Weights of a small multi-label audio tagger: 6.98M parameters, layers 8.
Rows from block 4, named by matrix and row number. Rows with one number belong to one neuron. Each number is 200 + 40 x the weight over the matrix's rms, rounded and kept within 0 to 999. All counts start at 0.
# fc1: second MLP up (model.blocks.4.mlp.fc1.weight, 768x192), inputs 96-191
# fc2: second MLP down (model.blocks.4.mlp.fc2.weight, 192x768, transposed), outputs 96-191
fc1.613,200,194,200,199,200,203,199,201,200,199,201,201,201,200,201,201,201,199,204,197,217,203,175,200,199,201,201,200,198,199,200,200,200,200,200,200,201,200,200,200,200,126,200,199,198,201,200,196,200,199,201,184,199,200,200,199,200,194,203,198,199,200,120,284,200,194,200,200,201,200,249,200,200,200,204,202,200,191,259,200,200,200,200,200,190,200,232,198,199,242,198,200,200,163,198,200
fc1.614,199,199,200,172,200,199,199,200,242,200,200,198,202,200,199,200,198,201,199,200,200,200,200,199,200,201,205,200,201,200,200,200,200,200,200,202,203,200,200,194,200,200,205,200,198,200,200,191,201,200,200,200,205,200,200,202,200,200,201,200,200,200,200,200,200,201,200,200,202,200,198,198,200,200,200,200,200,203,201,203,199,193,193,200,200,200,200,200,200,205,202,200,202,200,202,199
fc1.617,200,199,200,199,201,199,201,200,200,200,201,200,203,199,199,200,200,200,202,200,200,200,200,200,201,200,200,200,198,200,196,200,200,201,200,200,200,201,200,193,201,200,200,196,200,200,201,201,199,200,200,200,200,200,204,200,200,200,199,200,200,200,200,197,202,201,199,199,200,201,200,200,200,199,200,201,200,200,200,200,200,199,199,200,203,200,200,200,200,198,205,201,200,200,200,200
fc1.627,199,200,262,200,202,70,200,274,70,199,196,120,203,145,82,201,224,200,193,200,201,272,307,200,200,121,201,266,198,201,110,200,200,198,202,180,201,123,201,243,200,200,289,198,201,200,200,203,200,203,200,210,198,199,143,200,220,199,568,115,201,199,0,200,201,200,201,198,196,198,199,203,202,200,200,190,200,200,131,203,198,200,235,201,204,201,144,197,176,200,102,198,200,201,202,200
fc1.629,284,232,377,344,214,345,157,205,269,352,278,259,451,84,195,294,438,198,237,105,297,56,144,287,203,191,211,55,0,179,0,83,201,276,33,43,231,160,399,116,188,147,199,250,41,161,205,151,63,0,95,266,580,57,145,302,219,616,370,78,525,176,0,0,0,11,3,449,0,0,274,115,170,67,153,0,190,398,258,238,111,453,406,252,196,997,226,157,438,162,341,0,201,88,163,0
fc1.632,201,201,203,200,198,200,201,199,172,195,257,221,201,200,201,200,197,200,204,200,199,199,201,202,200,198,200,201,225,200,200,198,200,202,199,199,260,199,199,144,199,200,199,198,202,203,200,196,199,199,203,201,279,202,217,197,198,200,235,200,200,200,195,201,200,198,199,201,199,201,204,199,199,200,198,200,200,200,200,200,200,200,202,201,199,210,202,200,201,199,201,204,199,200,200,247
fc1.633,305,198,194,226,157,197,139,201,201,200,200,283,268,221,293,200,198,201,196,201,199,118,199,199,203,195,201,97,174,245,226,195,202,160,201,199,202,205,202,221,201,200,202,263,424,194,199,293,334,200,207,198,246,201,197,201,298,282,220,199,194,200,0,245,204,186,200,237,181,213,198,179,216,372,205,154,153,196,140,203,201,282,203,202,205,409,196,190,159,208,217,196,164,273,198,202
fc1.645,200,200,199,153,194,100,202,195,50,180,297,196,174,135,191,200,208,202,200,187,205,137,195,131,200,319,197,201,0,199,202,199,200,199,208,174,201,198,201,275,211,180,213,193,231,189,205,202,203,238,317,216,417,199,293,199,197,147,388,306,196,208,199,127,446,205,180,217,333,251,184,200,255,188,150,53,200,198,264,197,99,196,192,210,202,252,285,199,187,198,199,28,233,196,200,0
fc1.651,200,204,202,202,201,198,200,199,304,200,200,201,201,209,199,206,203,200,200,200,200,200,200,200,200,202,200,200,138,200,197,208,200,204,197,200,133,200,201,199,200,201,201,200,200,199,200,194,207,200,200,235,196,201,200,200,200,203,316,195,186,200,62,197,200,197,199,203,200,205,208,289,202,194,200,194,200,201,197,200,200,201,199,200,113,199,196,198,200,200,198,200,154,197,200,200
fc1.655,139,281,0,198,252,0,384,239,82,110,522,212,238,218,370,227,258,199,111,37,152,246,207,316,199,200,169,642,165,189,0,11,200,202,200,531,124,197,192,184,258,196,286,203,197,463,199,281,44,414,310,201,76,156,159,141,108,327,368,271,194,201,0,196,640,150,0,113,325,227,179,253,348,138,302,197,51,203,583,201,214,228,0,281,169,0,164,157,137,202,181,0,256,134,267,317
fc1.656,201,200,200,200,200,200,200,200,200,197,200,200,201,199,200,200,200,200,200,200,199,215,200,200,200,200,199,199,200,200,200,200,200,200,200,200,200,199,200,200,200,200,200,200,200,200,200,200,200,200,200,200,200,200,199,200,200,200,200,200,200,200,200,200,206,200,201,200,200,200,200,201,202,199,200,204,200,200,200,200,200,200,201,200,200,201,200,200,198,200,200,200,200,200,200,198
fc1.661,0,123,175,212,265,58,188,211,208,347,219,135,357,295,0,224,182,200,237,200,0,139,200,313,201,195,191,52,381,159,80,194,200,176,203,189,247,370,231,183,201,197,334,161,216,241,198,180,112,199,19,196,610,186,232,199,193,53,396,199,440,197,0,117,0,200,187,234,202,153,181,198,304,212,194,96,295,205,193,200,244,200,0,219,167,478,129,192,233,201,180,196,216,183,279,91
fc1.664,200,200,200,200,204,200,200,200,200,200,200,198,200,200,200,200,201,200,198,200,202,199,200,200,200,200,201,200,200,200,201,199,200,201,200,200,200,197,200,203,201,201,199,200,200,200,202,201,202,203,201,199,200,200,197,198,200,201,237,200,200,200,200,200,196,201,200,200,207,201,189,200,199,200,201,200,200,200,202,202,201,200,200,200,200,200,200,200,198,201,200,200,200,141,200,199
fc1.667,213,273,242,277,157,122,201,184,359,201,213,300,233,259,485,189,192,200,237,204,429,0,198,178,213,198,205,11,126,186,136,274,200,196,202,199,261,172,386,324,194,200,191,179,225,0,198,198,441,183,221,46,892,201,288,308,118,294,432,0,213,195,0,196,0,177,316,294,183,206,67,198,0,316,267,199,201,190,402,203,200,307,298,137,202,157,108,174,458,315,219,40,101,89,66,205
fc1.671,239,212,315,201,152,0,163,224,260,204,311,187,202,143,304,196,189,200,203,201,200,206,217,177,199,200,202,168,235,200,200,181,200,199,201,201,202,360,200,83,200,202,236,178,202,204,203,166,203,201,280,131,180,205,82,204,206,204,421,203,201,198,0,188,132,200,198,150,238,262,195,204,239,157,202,201,218,198,194,197,199,201,201,200,200,358,252,236,200,201,280,97,211,243,201,157
fc1.673,202,201,200,201,200,200,200,200,200,199,203,200,200,200,197,200,200,200,201,200,200,200,203,201,200,200,200,200,198,200,198,200,200,199,208,200,200,200,198,199,200,200,200,200,202,201,201,200,201,208,200,200,203,200,200,200,200,199,202,200,198,200,200,201,201,200,200,200,200,200,200,200,199,200,200,200,200,201,200,200,200,200,200,200,200,200,201,201,200,195,200,202,192,199,200,200
fc1.676,192,79,188,88,135,0,3,207,287,152,161,139,235,189,337,206,94,201,211,310,143,193,195,2,214,203,218,229,140,269,0,216,199,199,194,366,218,216,226,207,202,200,307,136,293,293,210,102,413,224,181,172,355,179,216,194,412,0,865,251,136,199,0,242,202,200,156,128,284,262,209,198,241,120,169,356,201,140,246,205,85,189,174,201,160,210,262,171,205,259,322,164,284,195,201,193
fc2.613,169,140,206,200,200,201,177,200,328,116,199,45,200,200,236,220,200,200,335,199,200,236,200,200,200,200,195,271,201,153,110,200,138,200,202,199,199,203,280,197,199,201,200,198,200,200,246,200,200,152,200,199,208,201,378,200,201,200,200,200,200,200,200,195,200,145,200,203,48,224,205,187,202,200,203,200,200,198,194,199,200,201,242,173,202,200,178,200,200,200,199,200,193,132,200,106
fc2.614,200,203,250,201,200,234,200,200,200,200,200,202,200,197,199,201,207,202,202,200,200,199,170,200,207,200,200,206,199,200,200,133,198,200,177,340,196,200,199,201,200,200,199,202,199,200,201,199,320,175,198,200,199,200,200,199,233,200,201,200,200,200,201,200,200,83,200,200,200,222,198,188,283,200,307,200,196,201,130,200,199,199,154,200,201,207,200,200,200,200,201,203,199,199,198,200
fc2.617,205,202,200,200,200,200,200,201,200,200,198,238,209,200,253,200,202,200,202,253,200,202,200,197,206,199,200,202,199,200,200,201,200,198,201,248,201,200,203,197,200,200,202,199,199,200,261,200,258,203,200,198,202,118,200,200,200,200,200,200,200,199,200,199,200,198,200,200,200,199,199,200,200,200,200,198,251,201,200,204,200,198,200,200,198,203,199,201,198,200,197,200,200,200,165,201
fc2.627,204,202,169,199,15,248,224,198,200,200,203,92,201,172,158,200,200,204,197,201,148,200,144,215,188,201,200,87,616,152,209,202,200,237,190,190,179,0,199,350,201,197,202,200,175,199,201,0,80,395,355,200,193,171,197,198,202,162,199,196,162,203,200,174,203,746,201,85,498,208,205,206,201,201,232,201,267,182,194,198,223,195,343,145,181,172,192,0,203,199,298,230,198,200,118,166
fc2.629,2,0,250,383,587,191,14,168,174,124,116,89,471,182,109,0,167,0,671,170,614,0,236,280,286,175,177,402,65,300,303,45,131,276,137,42,337,0,0,471,0,368,413,84,44,121,0,526,253,0,32,426,195,198,61,136,704,265,387,204,450,158,191,341,30,0,209,181,224,693,457,221,201,351,314,206,0,640,12,435,403,641,620,0,95,260,196,83,335,54,246,591,195,26,171,458
fc2.632,200,194,199,200,201,0,206,200,0,200,200,199,123,200,200,201,269,362,199,201,38,198,174,194,200,225,201,199,120,217,531,92,247,132,403,201,201,398,279,201,201,199,197,44,207,199,200,200,200,242,202,200,27,177,333,197,290,263,193,200,199,201,197,199,201,331,200,310,199,0,198,104,367,153,199,200,200,200,55,200,235,63,199,198,291,198,156,200,185,198,200,201,205,179,201,198
fc2.633,183,181,163,202,288,196,261,199,219,200,196,199,199,210,98,283,199,255,199,213,200,276,205,198,200,203,199,368,246,0,207,129,249,203,359,53,197,196,90,201,319,70,321,356,0,200,232,90,202,0,338,238,200,201,345,156,161,201,199,180,202,201,198,88,132,254,200,203,0,171,202,199,201,197,216,199,141,340,101,183,38,199,298,205,199,229,0,204,215,199,206,69,212,198,309,203
fc2.645,198,196,143,204,71,45,235,200,199,153,220,198,200,222,0,274,203,181,462,425,195,0,111,202,131,201,0,130,226,203,162,228,0,336,370,161,96,243,83,131,195,201,261,242,220,201,501,463,147,401,153,355,217,351,210,81,295,135,222,202,95,683,200,79,199,0,215,153,0,297,191,154,335,202,199,200,322,126,285,198,205,209,0,155,143,43,85,167,122,208,252,298,105,181,0,209
fc2.651,296,187,193,200,308,128,206,200,197,203,198,200,227,200,205,200,200,202,115,225,281,200,149,200,282,199,243,270,200,199,67,199,215,231,200,200,202,142,270,195,200,199,201,154,200,200,150,200,198,202,200,199,248,200,165,200,201,198,196,199,199,203,200,200,200,22,201,234,298,423,198,205,159,201,201,200,248,199,201,200,197,195,197,200,238,214,202,201,199,204,261,201,200,203,201,200
fc2.655,248,294,210,206,100,265,203,169,0,220,211,271,270,185,598,205,227,86,520,235,153,57,240,211,200,178,125,0,168,0,482,608,330,190,202,260,188,446,296,235,0,224,191,430,478,175,153,267,172,266,301,184,220,268,265,87,190,377,10,0,75,288,96,70,0,157,200,218,302,0,688,264,121,241,0,227,241,125,229,134,162,305,225,276,193,333,114,0,257,472,136,167,216,323,175,162
fc2.656,199,199,198,200,200,199,199,201,200,200,200,200,200,200,200,202,204,200,200,201,200,200,200,200,202,200,200,201,199,200,200,200,200,200,200,200,204,199,200,200,246,200,201,202,200,200,197,200,197,200,201,200,200,200,200,200,200,200,200,105,199,200,199,200,200,200,200,200,200,151,203,200,200,200,200,200,203,200,214,200,202,200,197,200,200,200,202,200,203,201,200,200,201,200,201,199
fc2.661,189,143,91,158,305,226,0,209,253,129,237,476,157,172,517,86,211,218,15,31,257,93,158,248,247,154,298,281,355,205,86,266,636,410,200,166,335,366,139,130,276,197,338,159,146,223,0,0,192,457,615,195,221,240,204,201,122,142,206,133,164,386,132,194,189,212,201,77,217,208,0,145,204,204,194,203,204,63,301,0,289,187,309,96,41,136,384,209,276,250,0,193,203,311,258,357
fc2.664,248,200,196,199,200,205,201,200,171,200,200,200,236,193,242,200,200,200,199,200,200,200,200,200,200,201,200,197,200,200,202,202,199,200,219,200,174,200,200,200,257,198,219,200,200,202,197,200,195,200,200,234,200,205,200,221,115,200,200,198,200,200,200,200,200,202,201,199,199,200,200,199,195,180,233,200,199,202,202,199,200,201,203,199,200,201,191,201,200,198,238,202,199,200,304,200
fc2.667,201,252,188,10,669,191,153,202,328,199,242,0,199,206,208,239,37,363,210,207,298,235,280,204,197,268,214,447,0,130,195,0,182,405,203,182,202,225,196,127,484,189,186,116,313,196,152,242,165,146,199,365,200,203,310,375,165,135,131,177,176,46,341,205,299,163,201,239,247,320,245,348,214,200,189,234,175,218,0,192,188,162,203,202,442,261,211,200,199,71,319,244,392,299,331,226
fc2.671,200,76,315,198,277,254,204,277,0,198,200,290,210,253,195,201,203,391,166,200,326,229,407,204,25,201,202,205,199,202,33,145,217,236,225,147,201,352,203,189,84,203,277,237,200,198,198,170,333,0,340,301,419,226,272,103,170,143,150,75,179,203,219,175,377,203,195,197,279,0,152,418,200,169,197,203,140,397,43,296,43,171,286,208,230,211,200,0,198,85,71,268,208,178,401,323
fc2.673,200,200,200,197,199,200,195,200,200,199,151,200,200,200,200,202,200,204,197,200,200,200,198,199,200,200,200,201,200,200,200,203,200,200,201,201,201,204,200,200,82,200,200,201,200,200,192,199,201,201,200,200,201,200,200,200,298,200,199,199,199,200,200,199,200,200,199,200,191,200,200,200,200,204,200,201,200,200,199,201,200,200,200,200,203,200,196,200,200,201,200,230,200,200,200,153
fc2.676,202,220,186,224,235,284,281,192,492,344,254,430,0,231,325,204,452,195,142,218,288,139,310,73,216,190,98,0,188,203,0,257,552,346,411,265,194,116,249,531,0,232,117,306,180,219,327,331,473,510,0,191,204,162,203,57,166,155,281,23,110,0,286,311,351,46,199,228,118,167,249,236,254,218,185,94,339,0,311,387,110,436,133,347,111,103,196,33,158,0,156,398,132,147,231,436